Rows from block 8 of a small multi-label image tagger, named by matrix and row number. Rows with one number belong to one neuron. Each number is 128 + 32 x the weight over its row's rms, rounded and kept within 0 to 255. All counts start at 0. Numbers have three digits each.
Before each neuron's rows are labels from the 100 images, of 14848, where the neuron reaches its highest value: "lies over" is the class under the peak. Only what is clearly more common there than usual is listed. The data: rendered scenes of coloured solids on a plain floor. In brackets: how many of the 100.
# fc1: MLP up (model.blocks.8.mlp.fc1.weight, 256x128), inputs 0-127
# fc2: MLP down (model.blocks.8.mlp.fc2.weight, 128x256, transposed), outputs 0-127

lies over: dome (65)
fc1.176:191118140174099095082156167073140146080108176088129113112134147106178150069104124131140131114138088065114128123135169188132165135119163147165121108102130154121111143112099158137137139160143158101132082191190130163169089119192113136130113141152131171144147127144112115155121119104139085120176027070112190108175124162108146068134090192128121099088147075171177139101150182107126160131101
fc2.176:138115162103116075070208148067121165091063178101161115117166093154156115120138107069153106096123093123104128133131131174143125145152146121137143132134048121077118167127137158077142155161161068107167141151164128112124085110145129100117186082185139153122129175169152070092191125168168098133151088120124168080163145127153053077122161171143135125176105122154154148122109186121109146133133

lies over: disc (45)
fc1.133:164130072115194136133139087145089098089165114172136143132199100119150114200134108176062107178069153096100122088136167111095093142125152177144121118109134165143126133125137107116123108136123100147134079071067173145099129165095130208128152135137137118146113079205126056079146105155156128150121146113055122093164108165129092119096126158157097196114127111121177099090119124144131088172142
fc2.133:119176113106160133133085159077124121128110166103188137111155132155057161143127181115115108163084170159109162098141099152086024173094118088125157143155135142121181161089131087098122116123055110105133159136169068115118121101129106155123144160185114152108127141118129161166145058177114134146108124170189145197157136075092171148157140121112124128189113132095118066134174141109141084101150

lies over: dome (56); sphere (37)
fc1.184:151132096119061076118125115068136125122100166130120097122166089150165124076182143080166159127137081106094118116204155138123148146120122132114152174172101143115139143146092122121147132167140133132178115119147119146145106120180064119114167143164152139148125162115121090130202116115144091122179106100142176136120148095166092038067195201105154087096117091157120114070152203127152137178115
fc2.184:133181170099104133101149105092123171083067204111146096112142115165097098143136167102103107071101089129119092097188124181132144144125119167155107157108094112066122169074147136102181103179159103104167143190112109134162118072191108079109108137115167117152112169120105109081152126123153129062125111160143127118137155063144123158109161157108154115168100117083137191115154191126146143070165

lies over: cog (33)
fc1.191:153116128141161130124156122118121188125146127108132093124164131141133099175176163104086157147103072103102039093171141137113082161166121162092106149148118152132130112145178165086213142133152069158154118109090149093108131084101095174137166121137158146117115169117140071103143074072087121147154168165089077124128136166187166117110137143082085152110152211066081126084096139150107115115157
fc2.191:140125081128187106121144135106130116132105150134189149111137136139161076141135119125137117139075086203107186110146087148055132127097163126137121147143105108079197156130138127126132173153103176067105206076119149108071104180155168167130120139188124098111098115118140157160155066092138153131092156118113144152178062144099137177113113123104088161187096161124125110108139152147041106086144

lies over: tube (45)
fc1.104:110125127192158122131119109086117132137081157133115122064164093129063194154130107144120119175127154198115130125103142130114112157093132100169168131159123120035173165061182134138105105202097159170133145168117140144134145153119090078154126121057173113131146116068101148102146099134124159127126141143130171118134147143130125143174096088123083152085161075109138148151196143118192048132141
fc2.104:184167148071108107103113119112160144105057134098122098145094128186070113067123094093155099121139135105172111117142215188135150127199128117152163128144108106162134174103154187144076144126171102178144184153142059162146129121113134114161114137164133178133069183111106124104102154146139101138134149153100100104131122072111130117146145229086160107172104085115124169138142124092122105104131

lies over: star block (45)
fc1.246:131105171082146117130115133104086122102131119087127171190173150179170049169166162111100096139080073187102087068122153118104093147132156142088165139151147106095144158144127118101160191157096159157102109144115066131071092147144083087130158112145141108122094106117150120125166118131130125169091125139038144139122115156153181109053165086132102167093164113122124052168152135151164123142107
fc2.246:087146118101129059092079148111118116124143168105115120159090141154089122094132183160079163106151147150118097146110079147148090163083091106143123208174147124126164128104144108139115129129102078123142118195140028129109128075132130120151121080161075093171153172047111173118114137153106173130146144180159189146159119111071143115137168087131072111142153130139145078157169141157156166156098

lies over: twisted bar (84)
fc1.194:123133173176108140122118131072142174108120104102128057127138127026100152109141122213114190120127189160104088120088130142120157139085151131121090128151133107115136100113137134137112134143099132098086165125147126116137214089171192066156130100151178127151119114106109160187101125150113096125128133065143130116128145089126174101138159136098183158063106095149084089133195129115195103162108
fc2.194:145114100199162110104071196082116099098150127124195125090123134096111144129132149155058099104117157165084190148115104108073110156124165155168129183121155113116178145122126129154109154150056178122104147089173067147139098174155163160159178124135103141176153145110129151151139092172149109132092108133114133174139099086102148180158099121195100113168098160113113054143101094151159148154100

lies over: sphere (42); egg (28)
fc1.127:194164102146083097086106096124126141111092139116050122173128125140133136107099139124166110128129115106071170154170118134120183107143175069176185183208071127105157140086100146141164159158131088088185125132145090091131068100145166127111189148140136087209126110101155137165167128075160107162151093121136134121116108120161133117160178134063155126150146126154111127063101095095124146147143
fc2.127:125124175136138112112109124123098154138095160123131075165138133170115105174180148087138128136100104095156091107158074188155121132020113143087132158156143100086095147084107146131173090140157098162144101180091171150190143041158084093095111128152123150143104143095064138100145179179155102089141102143121157140129179121151112105109184162126107169140155122054140135115166170119142166081126

lies over: capsule (62)
fc1.114:161121231139146053190134119068144236082177166160122115117108104118113125114124127121166138108160201088142136145078097134136124139119168093134106144115126119099091124089102119119118151161065143101119140171156149143154181070159130069122115136114112155112133155123141151142150140149103072105158104143113213083073148061130162094172145148152152126097132120161110147161136130131136179127128
fc2.114:129117142124175064120123123093067102156162167134146112120150142085110133160119166090129133151184166095122160136129099169128084179048119121118113142111132124157115117112088120127110147052120128147159135129134135186108126136101085171166150044134098149155084148152118124046162157209145154156194115134086189151119134145074084089132117133157102098182136122141123081134159182200105144134131

lies over: cone (31)
fc1.240:163183120156103112205148105129150132141107162114079069121132113164128155089112145114204091198153098059117095060146137100100134127166092080129180128134092141181164140119151096145115108187162189128116105130123124133162157087149121126065118130095143138181100129117132147133124114138116083052179144136097103100115121119085110098130128188100109170111152088210083102151179103119139106131102
fc2.240:180155170054080139127083095128159109084076109124073135189106150118140080115152094101138135159159108131147134139134144150174164114182120156179165088095109121129117172193071159156111159124173166135126128107101121119128116155103106087136134098177192170131079091116156125140141185076129144108171156139117116071071119092055075110132148145131155063103128095154148165115134200111140127136119

lies over: sphere (49)
fc1.171:132130153109122098136172133069167119094061106089129064108112132158116094062177119047139096172103144116116109166103176120125156147138082096092125195202080121135131130148109140118147128138107146098118183175141094107077087112120088145099190118194151175150122109133105090159140098138180107193194112106126155140087086121091071084141082136142130136132126143160104094132138140096118178115136
fc2.171:107165113124151146110154073105201128075121189111137115129142151102112142072112151106152138098137197122140151056163067198062139127132130140124162134118138125060174127074143087153116140153131122027170087140150096189131168145135117124117139174086185149146140156113110170114161113095096108133131101125184153152168146072114096118113158119116130091174104131129165146083115186125182127120132

lies over: spring (27); cube frame (25)
fc1.228:113139120122139143138111140065106180091156073191103147184136106095094139170120157108107183154146132099108105145090169157143128151167084092130129077085091129156079152102162117090095146077122137068100082135143146162058168132096151125172118128101163126156101138036185174116098138126066116140119134091097084103085092159166128127153142135137150133087145145173089128134133156089138110215161
fc2.228:180108007145135112107155104081162147109123133131135123112145110122163140114084101158123109142113122083106154090120143161104104169194144154130117112123102156159079138123201098097147124107147128059116122039170127106075076179145150179131169180119172118097198131125158122118205135076065140169132093118113124075157136150158135103134112129106124123130172131128156114143158120118112121164189

lies over: torus (28)
fc1.132:187154134119107114121139195109149120129068202156098133071108052132108100096147177117111142126123074084072096158135116098100195180087162106085150194144158065151102136121093082127158163100123134142166144167128133169149143090146174115187092150101158174151096071141146103149124185106160128130117119106120135116095177076126106114141126119082108130140146084088178095129145128157167163101136
fc2.132:114098102132111113161136117093125138150123152115137115240138167077162158105134097108176153126139140103135153136084174169162127117162107131139133117064093092168116170115102096072082144074131150115085130115137141152095072180078188132173146112131072132123145166140166132100132126184086101160158159143092119067136104127154059144058112134125118065147132175146124158155064149146134114183166

lies over: cone (39)
fc1.158:166147129121145200141195134152139116062144121146090142125139139156129133116143133089140090114132124145105072187163089133122135136150155105112160090163098203112136109136099137201111117205116121129110079140090088163121150109135108087075138109065155183156099160142097151131098135133209095168131065121100082123154148099142132092137117228129104145099098066145107118129150163114185125129086
fc2.158:184154122128134131100140130121146156117121074159098147142131141134126102119134140142128176149116084046147106154084201113176200150192117095141166103089092145166128135106171128119135114095188118099115092067134179126109104152140137104111134134116164150156093119140146123112137176076102093151173155103081103000088105133115094112115141163101186120120101080174087161126157089114160124152113

lies over: torus (32)
fc1.56:135141111167178129122072095107103148064159146153091094130130091130151075155162134076105129098150182093189126128085155135073164161095142149143096147129133111109170217098126090120126146085155097128123114103099102136147066153133146126209109082119104153165091125158153148146136196146126118145176089086080133142063124110184128139190176159121115124180147097095089108165101127112139141192133
fc2.56:171143143184163105120078120114116153127126153145126104111157097088111097130111198088110119159111116096109139127104135180126119165138126098156110175129102086162143182130071137120111152057179127098117129058108102187153071111126109171142176112162169168204092125166166116104196212118127098195158083117074131107125112099122095122165132149136071103162129126076118108116172141126111154171112

lies over: capsule (68)
fc1.131:171161102119127106144078093138118085086136128094170123177163136114133148105172131121113068198093117164164111065154089133096107172123122078110171118133135147131151148087142111093155125092137130084120147124124128137052135105191139165141180088106135101177110133146161078127150082144166174178103139159050163122150122139139135156079132153133088168165110112143143019153146158142166090146076
fc2.131:098122127126168106107120147074146110087138186084133133128111180113096126104146146096135148150107171129134110097092106151107031143091105111092166145112166130099139157045141096102133111134030144136132093182182094129090135134150110145119163122166089119137140160151094178117118073174092154154142159195134199136154110104077132124110137154186181144151121136131075073164175168158124113090135

lies over: cone (39); pyramid (34)
fc1.88:150121120118105130112147183111107188156113177075060134110127144146145082117160116127181100135164105155159155146096156089117116129151165165167184030131103164138100146133107144173119088103142055150150117119192138166126127132110150142108137124140165092138080139146070149167169082125130129125201134211135123139165123093114086098106160106169199142100140104153069111074150167109139105163141
fc2.88:119071136057102134092123158064140122069057158151092110108097140173135136131125144116172108090146099154168152091123166168075148121164176186183165096117135121157149157119152188135126146138142166135102127140169105112141085160116076091105186133149121090101071123122153158174172138142130144141108115162129141125176081081071135083128085184106174111140121073075127154122101184144078117107151

lies over: spring (68); bumpy ball (25)
fc1.41:181131084111074108099155097106167179141141094126150102194141097089185129175144123142126144130125088087102133178123208127147189156135071135181111133147081133138077138155114148073121170112116119082179088106165161125067160140119189095169130105140186184130110139144146107147104151146118091130156138082071102096070150177126163091104115135148165155104162125193133128124117106118140128190140
fc2.41:185107085105101140123135136140146149116142111137117105189152093082146110150064098155121152168114129096113149157065186171151165134180125095138153066095072166184072162136197096102111106132153114126079093125127135101140123160063146149126152174087127133109136135145178134132086148080085141203095155085104038069118126165143099146116139133096146132073156124161145151129116097075146120124149

lies over: star block (44)
fc1.76:103110190127065114131103162131159130139140122087079181171118144192129145124139140135160126145181134156129098164088106084115087145123142040090141107185168091097127066136154152163113157159086166165108075143117136158148125143106176088125067073070139108111181099132091185167111133137141110120156122150068162151091073156101175145111140099123144155122100102177120107128153191190136124108131
fc2.76:157127188114167117190102145125121125145133119138099191118119159173096160113136157153118144175122083174133137163082077108068118176127120099129177173159164127138158125121091159133098108141052153148159141116129104166166133120091111124131146092150069099102142058056177176170131086132151119111076136192143131168175072111088168089157115119131110135106155082151149104157110156166184066135118

lies over: cylinder (51)
fc1.206:109134111157126132112107110097128108099129158125080075109152121102108126181140087132100121147152150110085049081168137122067153087111147096174187143165156113100185134090121133104182124175087113118159121187105120127120137059109152129154168136085144189159125156106143138161129117117184147093114126139143165157176119139164204141067134104112139193089154136158095063106083117076202144153155
fc2.206:072070067137139157070142141117137132127101108132122157121168128113139124145157092186132118068103122136104101049192135168102125149157140161171215106119112175143120143070150115108121081165100075107133154124096097087121159131118129136101179159137144164124143148115156141152123084095169114134128126122194122130197081118193176142173138118091128144131146118137095068181129085059173104096157

lies over: cog (64)
fc1.47:167092155171126159165213125118126147117124184104191096125145066124112096099187147137078059177172143114148133170108153135137132188150161149085127076119143113100151111109124070136126107155117092158153132095147177117119083096119135116170072168154127208121073121155133137123121070170089171128113088095110145097140110161114116119148116098130133166094133152204149160071104164066139121127133
fc2.47:143150136112103147119177125207061118116070130118116131129148086171102193173073119175143094112083117134135125125132138183087098121158134094098111149122073127113107112129172179108161147159119102135123156131077151137155153087078169136110127098132105191127122116124135182154113141163156072095069125182155081135200162147140111135155136126059075162126138135170136206107122075071117147106163

lies over: twisted bar (40)
fc1.40:077131070117148067154130127074104134108125149100063095137148081032099165103095091182125168142139170134119092149124150100136164105103064113124154109134160075146133120115106110132123106156115098134111090138123166102150201094155170132101066125040169156117137101130082156138109068160136098145165141164158108111053075136124116079162111142128150167103157123123074121129179106136161145121151
fc2.40:102127115146110162110142124083211113081159135135166174119127099127119153125132097177064139091151133145058122079091119140048122106080160118198127110093125132146146135081150096175086128152055112100171117142128094105156158103135151105093146153150085136094164155104160167178139097117093165103114128117122148185157165093126142100125153075095137153068168123204173072144108115078147110135116

lies over: disc (59)
fc1.169:207123117112122119112134098130085150116128127088123181081175088179113133135103142138103071133090106114073150134140154146117086125125159076142165121118136176119198124124121137139131146095061084068118046085121146165117142157132095115102125128112123166163138131145153089154201131130159135172133134113045110166146111167106148077116140197098137182103160101138136141039188165115132087152136
fc2.169:134095056142127125092181150155102174069110084161188134080204127110167116147102097159105110121090121126101185099158148184118099129166161144163151105134073176147109163173150124149110153083167096083110186049107125146143119158100108191108104163133186159130117130140126109155138121142124080149114134114122070116148119173125064096157100106091095168182169087150119109095145115091115132142150

lies over: egg (54)
fc1.222:148126158161067149146185085074166109058102162105117064110117115106104140098148110106088100139160162090207085186124138109143142098126166130115106127127128100048134152146102142131132116226147089133134107106188181078095127128184109079158126137112172174098073138145087116114097144121140136109147144107121111155120171085134129128065129143106126173108144177202151133106121129163171151122109
fc2.222:124142186119087164092165124128112176148052162088111110107109158150078149153118109123165143120141132110122071103150152136106172126202145086115130151111096129127084098092173096149131076162155122146100101165126165138089140131160160054125157186139140161089157173087096131180142105063155133084107061147172118119154099109196136172147113107095133109129030136134115166133098126073113128096126

lies over: dodecahedron (26)
fc1.173:096156130157137131117139131131075120113107083149133123128150065082127133177137131140081120083144185140086121139149173098092164169137159147073049099135118118144209108110095130105205173153112119162104079122132097093130070140187147098181130132136128132101140131132153096161144118133087141213168136072078128176122127198093113053123145098116123176105147131169138170129166093155123097118149
fc2.173:089159150123062050104157108188147146154146113111107165116126135183134142112100076099121102082105122121144082142172094071147142087116147149096121179147149191106127057165109087145177118150163099132168121126119138062111199067151142112072125165154174114123115132138089093137129133127172128069105105132127148139132227115149104127136169109102110200124150107107164181081142124131097135123128

lies over: dodecahedron (26)
fc1.182:146132092132042023149162071125158164121134108058083089117119121106160137205196136071136106114158143077090113088185109131128121114087158138133119122141138152127150132138127132114192159129145100138101120062187147072137105124155112150141142098077108137139130180170083101137140110105122164136155114127137144071146160151118092089138133141095132211157133134161155137064095125139117089118095
fc2.182:114117106134132113125126131140149049046109162147172154074176103206125065115094135144084126135108147154131080123125203093083128142164145176163112166108094082103172100172094138141147123108083145100116126124136170095117132160101194137096115144191181119094125162117123120124151060067135060105093110096133091158102103123141213134096127094128118126163104123106128108141139168128074099123124

lies over: spring (44)
fc1.217:124141137113121143106161123091095154099157122175150125079169047094153144182092121129111145102121142100137125070133163157170123112149168121109117164111141171099134182116104123108141110099115070099186090209169095080138187061108102124117146186124133168134113153139128118124154082119077181099162101047110140128059202125138115088160129176108178123137110135145145121128075105108144140153181
fc2.217:144126142078099066170147153119153166114106115150111159079089121154119145051102126143130123130121149209186139162113122078064147126153152141136149120127208147115149098189134140128111133102114137180098111108131075173162168148117106124115092103114123066131115060100129116142122090069096130094093145167075105149098124121050127090171103124082150145112157100127180165113145141221105102152139

lies over: tube (48)
fc1.79:110159142106128165142175079132088137153134128178129098103125084197136137157138129102171118176144067103089100145177184134100093164082145067125145127112106122103168161082181110138160130185115072107213164149127171064104117114150155131135128148089137135119132123183121088136119106099156135104131117110132106126119140160158173101171142137130117200161109185179152130130184139135209106119203
fc2.79:149163145162199113156154127145085154141127160134156157118109106203074126138154189099126101114078102111151122175133080117150107176059098097086136190132119102093172090073112156122148173128142093146145132132066135125154136096076115118165099112118145079160079145152095113089139114156199108067172097116124167176139133147118088107110163122111088177187085138088130152132182150141172095131156

lies over: dome (28)
fc1.163:174136144104140090118170125127130177140057163172125081139211141150109116091115157118095170093191130139087105091119144138135151128148142054156140135154062105159137170143205117050164134157108111114154141200129102173141109100159144111148122195103122167124112146098105111139138152115144177175098111099117092126168101091119136136157187166072164128153110149136211120140136167146135177116126
fc2.163:125058087108103061152171150121055129234214099129103149155109093101125149157096134143146139109098117118136171127109116071121088191108145117138156103133125134154091071127142132117096152094123120154152116103075186118107150130123102147151173099119056117090135110167130094094129102177082090180150089155154185155151119142124127105073123133182133101130180100172108147116117151169125112115173

lies over: cylinder (46); hexagonal prism (34)
fc1.24:125107088108083109152110098142142127116098108124069126064124138135088152166226131146115161124172138176096067092171153127099112167170186150151127096153096138164153146130149136104176096173112087124128087096134104120076182045110176121156129142086142151134125158081120159200085091122103112071143122142155100156137135174146148119118151128065140200069157105149088110104132122091153138152142
fc2.24:117128089142161131101136140095106190112151167143173109100159073098108134170143114158090109148105177092107136108160171156092145117087108149097154102121134145126104129091176035080146119143084098100175108131091163074093196097145186112147158165136200138141124166158070131080174090165094160141132098104134124143126132155169176116159149116136102172135118184140103130159090121102071196090158

lies over: cog (39)
fc1.180:128124100153122146131128101162069187087130128113137148136187095144101123162167155122123122131076116120092142086116195184071083175115116108075112041095122107150073120110141112142124120135138063123138127136107172120154125112131150152174134129143161214160158181154132127109121117116133163123144142129061078159165083173156132136112131097178082156095140132167090081107027144109110150107180
fc2.180:122105092158160144097126168116099093136102131117116134103124111149118164175154148140158102157068137142107137092126126140083101154127120137110171128134052135126187160118120120051114125117103060091142187134113159106106104138062200158176181126135092130143162151136143131091156091179177113146124141119184136105204115150178126128133193130115039128157169150190105094105155134065097101128173

lies over: cone (46)
fc1.183:175117141085123158133113148076130163127179151149070137082127128105110132099114120165146174163160155135197100111107150201094133148171164145165169102159072110137118144084183163137064130136137133120104112081110124245144116162051154149129115158104189151141103152137092189174151145098090131119141106115107102121103143096106145100115101202121190143082108093146109136134087115115123096142125
fc2.183:126089150128119196136174165091181138099089126147090108085137128140107127090164156167116166136130100137155116141134158147108178143161176129119156109108127147102156142095182132138111117184127088143098137131135117131153098158155094038149133164062161127132087156133123127184083126127135086068116104130124046093115069088105185154129110175123162117125078107101060169169109067078190090132116

lies over: cone (46)
fc1.188:164143084107077118055140124105149140096124131130089182144106086089126163125101105131156174178140166199123148116121169127091189149210140075112181130126073136093119197100125138187136145110122156143121139124134113195099098200079148160083063093101145170114127095120109159172107146079105161122187153119103111115116140102135096081132138190129158100109143103139142128147176142143152149152100
fc2.188:160096113149140158167154132120217122103102102127140087120108160187115114095169172136102100183104124195137141095120146076095110117142150122138080133082174131104148106097129099168125148161096138107101111100097117098117119178146121077155139184129207090121123119120125205208183081093131158113098109122148080126083104121112138102122132102152174117058115087094100153131102070188122088110103

lies over: tube (55)
fc1.154:154145152162108143191159071124189110075118149131099131128176145153084173129135151080096153125060141121167030090151108116109053157121107118138141090137125126098103148152125113120119112096101106070127073128056171138118175110115116084128050119147117134131116168083115135121104045185031143104101117161147147108148092119153148117117124167120119113163134108141123116171144130179163109112126
fc2.154:146185121070170088151071146126206080164140115231137161156124128182120110083112201150089159155119129149176080136103092106132112101078106123155082138081155155120164141118106098154134112098110137130148093159143096103061117133118074118147119157156145152145155134086120162104146155057179170157166143119134126122068138133107144140110177118115139106155137104053140128152165131199131119134149

lies over: twisted bar (58)
fc1.203:141143086163125157133097139063117140124097099159146061140182082044136143107141092204091178116114152139095100146125130132107171135100131120141093173081167087135128149095128153158100128124128158055144156163139104098133147183156172111147132114096125155180153111070146162183118094150070135119162121101136065085106091090148174140170124149155147118131117143132109058130163106082190123177084
fc2.203:171141128134164134111139182062159119053131160101127124094164111118134149078112163143096089132126109193102135115129122140082149145147225157162106182133191108106140135128150160167156143157082151131100125099149104164180080165129188108104132125195147117111163113120132159156141126115133098156135111150032146166109077063079151115153122181140121131122087059136140134136094085115150116139072

lies over: cog (40); cube frame (26)
fc1.11:160189128148161151194184104117114129132111164132110141093149116122073188171179123149100140167120109153114110160074146111072115176110136115072152055137111140129133139142140082108092089122145093151157090126116166112120158134079182121167113128116120173156127100159107071059132094137148111131139165148135134115092121189142134068125107101084125154154156151232130108154158166151144052124184
fc2.11:109111136146153142120135080104054148153084152163159143153195116195075142179134134126148115153053123092141141153085190120123104200103086128117133099145078113129169165092160122103091100139134090139119178135126148107082066183111131145216125165141195137117119158149123122074173088129091120080139140168092072126118092138150159164126140096109113123166092171166094111130155139103119105122170

lies over: disc (38)
fc1.83:140114089137127155150170140130115111153108081094103182146111118124172113151097118067103054087132060119124133127148123128096060143174143149109153142107057176153133094139095117139165113098115115102214143122103124150137051133093152122114154151122127133186090073178170097119183087112148118190105078169090120151158139136039138096127101138117092127128130171107168157084170154163112112104159
fc2.83:164106118145103137132113160094162185160162142183126126100180060109067183128105121139063172159169107146156147149103123186121124132118147129142101151088118099092105183120162130159093113131179132064108152124134113157123100146066160120113108136113079147111094134117121141174141156151086094172161073093143160107071112082151127142187139173133151099111097106133059115172139097084207137148064

lies over: cone (35)
fc1.9:132125131143127099131091109072099142102123175116057179116108098113118164145091137126178154211088149124139109125058125147080150125158122093153141095106130169101163143154149115135156155144128163195089115133113095172141114142092116062097100120113195117118125074138125126172210151178093105130096144100088152133163096149105080137074141155146238163124149126142080099145176122153144091130113
fc2.9:165155177114091178186144152118165063093114136157129138166078166209124169115197130141114122106128084100205132137088127098127172121171127147119139130092131117158144191122130164177062184108150124116112081145107143118122128136100121090138103107116144177178073140123075142139104109074158097120138175126115100090056089097093085124125150144148183128146116089156059157144125149114125125160086

lies over: cone (26)
fc1.253:120116103124154151124122168126158189031128159124139144124134120127141081127155109142156186125165092140103106094122148138107155118130217153104127085120088143143148172144145140068117154131119110149070070120151102205129144118161145069101075086174117133140046198195119108141137087159135118135130085134069133158133095104128142089118136157120105179109168078089088106133102140125147098199119
fc2.253:194176151131130108075105145108114158109125122114086106096139090114076117087140128117084151133157128081147109136151111173107182170127118107120147139147133105155150142102189159159069168135186083135163117180126062177172118082147119126105135082147171153184089103107128138140105185159137116143171085104130091090141141122090111102175191186074153124069123097193093128125210127102130160133124

lies over: twisted bar (32)
fc1.126:133080114168127100100179120048094158127112111162108098110151088114075121162122124168034136091166132134149169164112133131135119164083150139113156185132153089090171138095135129174077077117087079130160118185124137124172163125147112130156132123118117109132135144157143156146133099109105178088144107088084109102126075196166144112155093084070209145126129126110076075140124126125178117193091
fc2.126:146100168161105190147139179153155128147168133145119146112123090125143129084114181163122125116128094161151109150119176068104188084154134147174109167112138165143146163121155132180161109157120088163124136137084116108167166146140157038082083125046130096169099107114125137157088152105130093061090104139107073124114106090118155161192139147129154110122098086061112167112145086095179073153095

lies over: cog (52)
fc1.155:121188142135115131108192070138109153120149136149109079037149052139128069141176154098149140155118101118142073136151133104114133127114135144083144093146138168101147099103150178129126132190127058187136061153135095142143150091091117144126099123123151161180096150162117096104114067169086141079143085112093111148136170170113114098156102120123107152129187118107112117148074130131211096178086
fc2.155:160208129138148141149111157163061153138112118139148122108096115223124127149090143123123130163064086130169119196142119177097089190142122106065139162140079127092143182106132134113116161125131078088127166117111168151092141129050123132132079101145202155114087157144077105123110140144128090134178101090102072130083140150127068114143167150108119184159137130114122130102150154074141108075134

lies over: capsule (33)
fc1.21:133147169149127139127129130076101092118109157084136159151133081109191075132133090122103095175089181136141142132114120109094136144107144125140163136071118161147196114068119089080108128100143152098112108120141105150117198087056090156120160096178137161135127099160082104184172060126120119190156102108094135128166135141131157074071060141125115142149121105150144041123144164140141109197170
fc2.21:094075049148148096116093125081083174056141120099078165101150099131158143144154149151170121133128143150085153101145097141091074199069195156139161129169179142098125117111126147100146104140043114087179136132145106156117176102148157179094159125123177106087176111146132135102178102187126117171153089141145152142183119148089113131127120130133132157102169121160111074103079135121123180117148

lies over: sphere (34); egg (28)
fc1.226:138204140085065118138104132154124133116122142186132056141141102125127090132128110071153073166135125188167134111175177162125117135132095081109154149230088136113114176124090125166134146086133096125144152155131134106127129086115113103138194079165157153157169096118139111181164134080182125160170164148075131155090068133126098131170160178140134137105133139154147084132181143122176098144076
fc2.226:168140115138134124159106087103143148078138171070118129184136086131113051126127142094165104122077129123122078112151088133090113151105119153123142183173136168082118160103111104123164134129106125124179112109148119132124158047148112115057135159202157129104189137132092147124166130115230121158139107120147185162174203119163087075121149135087118161093109148117178132087105160124128147075157

lies over: twisted bar (33)
fc1.106:125140090089116146104131135039060174112137092128051114108088090058088149119120128209094110116127168217107126118119168120117192189126156119148129135144131097110150151097156121150069145149103101117152079102157148115172172152106102135126149105122128089131151132177081128173177103173115119094126124139110137109112106196117168146123134121107198142082159113123054136107098094101138126127097
fc2.106:135092138068135142092088139101171137118122171094106092145145114125116089147116115127171173118140134202108107133123205161102140106149150149162127094114145145136159182129116141156107133176147097138083132164152055103180107097204146088141160122135125095121104129143101154183097134163176100114094188152109046173134122094068190082149163135115177100062163102095084126136064125115135147112119

lies over: capsule (55)
fc1.25:149127159140131084201116146034155206121092169061108146157128123136105097076157127117204123097122137116116167143127155140101162128099140102112160135152147117092131134105097110082162118113027134101158113132107147107116139117151120140105130175125156126140159142184183178135162089138124105161118089133104178175063166122110125053161101140102117126122165089199124098102117162103095164081127
fc2.25:146105150118155073093090137109093128092143198097152143132120140069088139098113175084099161114164188099097142139126088146113107146064114138137163183158151140142126117060085132100108111108091158102210095143141080176147133084175102176114178140126119142187151120158130116118139149162132097162166079143125153158161169077103073093149118157118131112166134162080157064135088186127144154077129

lies over: twisted bar (75)
fc1.190:133129155147116147110072148125101141121160099125147087167145081092035204107121133189062108148102121164075123122079114113052162143113146110171073111091154084126168159155115139181129129145172105159097144167127134123150172102156171108173166135121169127145124098133096095170106124129155186124156067145139099105121102106136135122172139097114217154140107092119112089157164093144117104164068
fc2.190:071102131214122131099140187131060100107132111094159131152116107122160175132200161160130088100127086120047117081137104102153123129099157166176162129141096119113184116070098117106139106149110110133156157135098126131196126162137176097101167139147096151145134139131104151107098096226141112095107115124096090149144085077119143158105152106193104125131107135153056053130112111093139114164123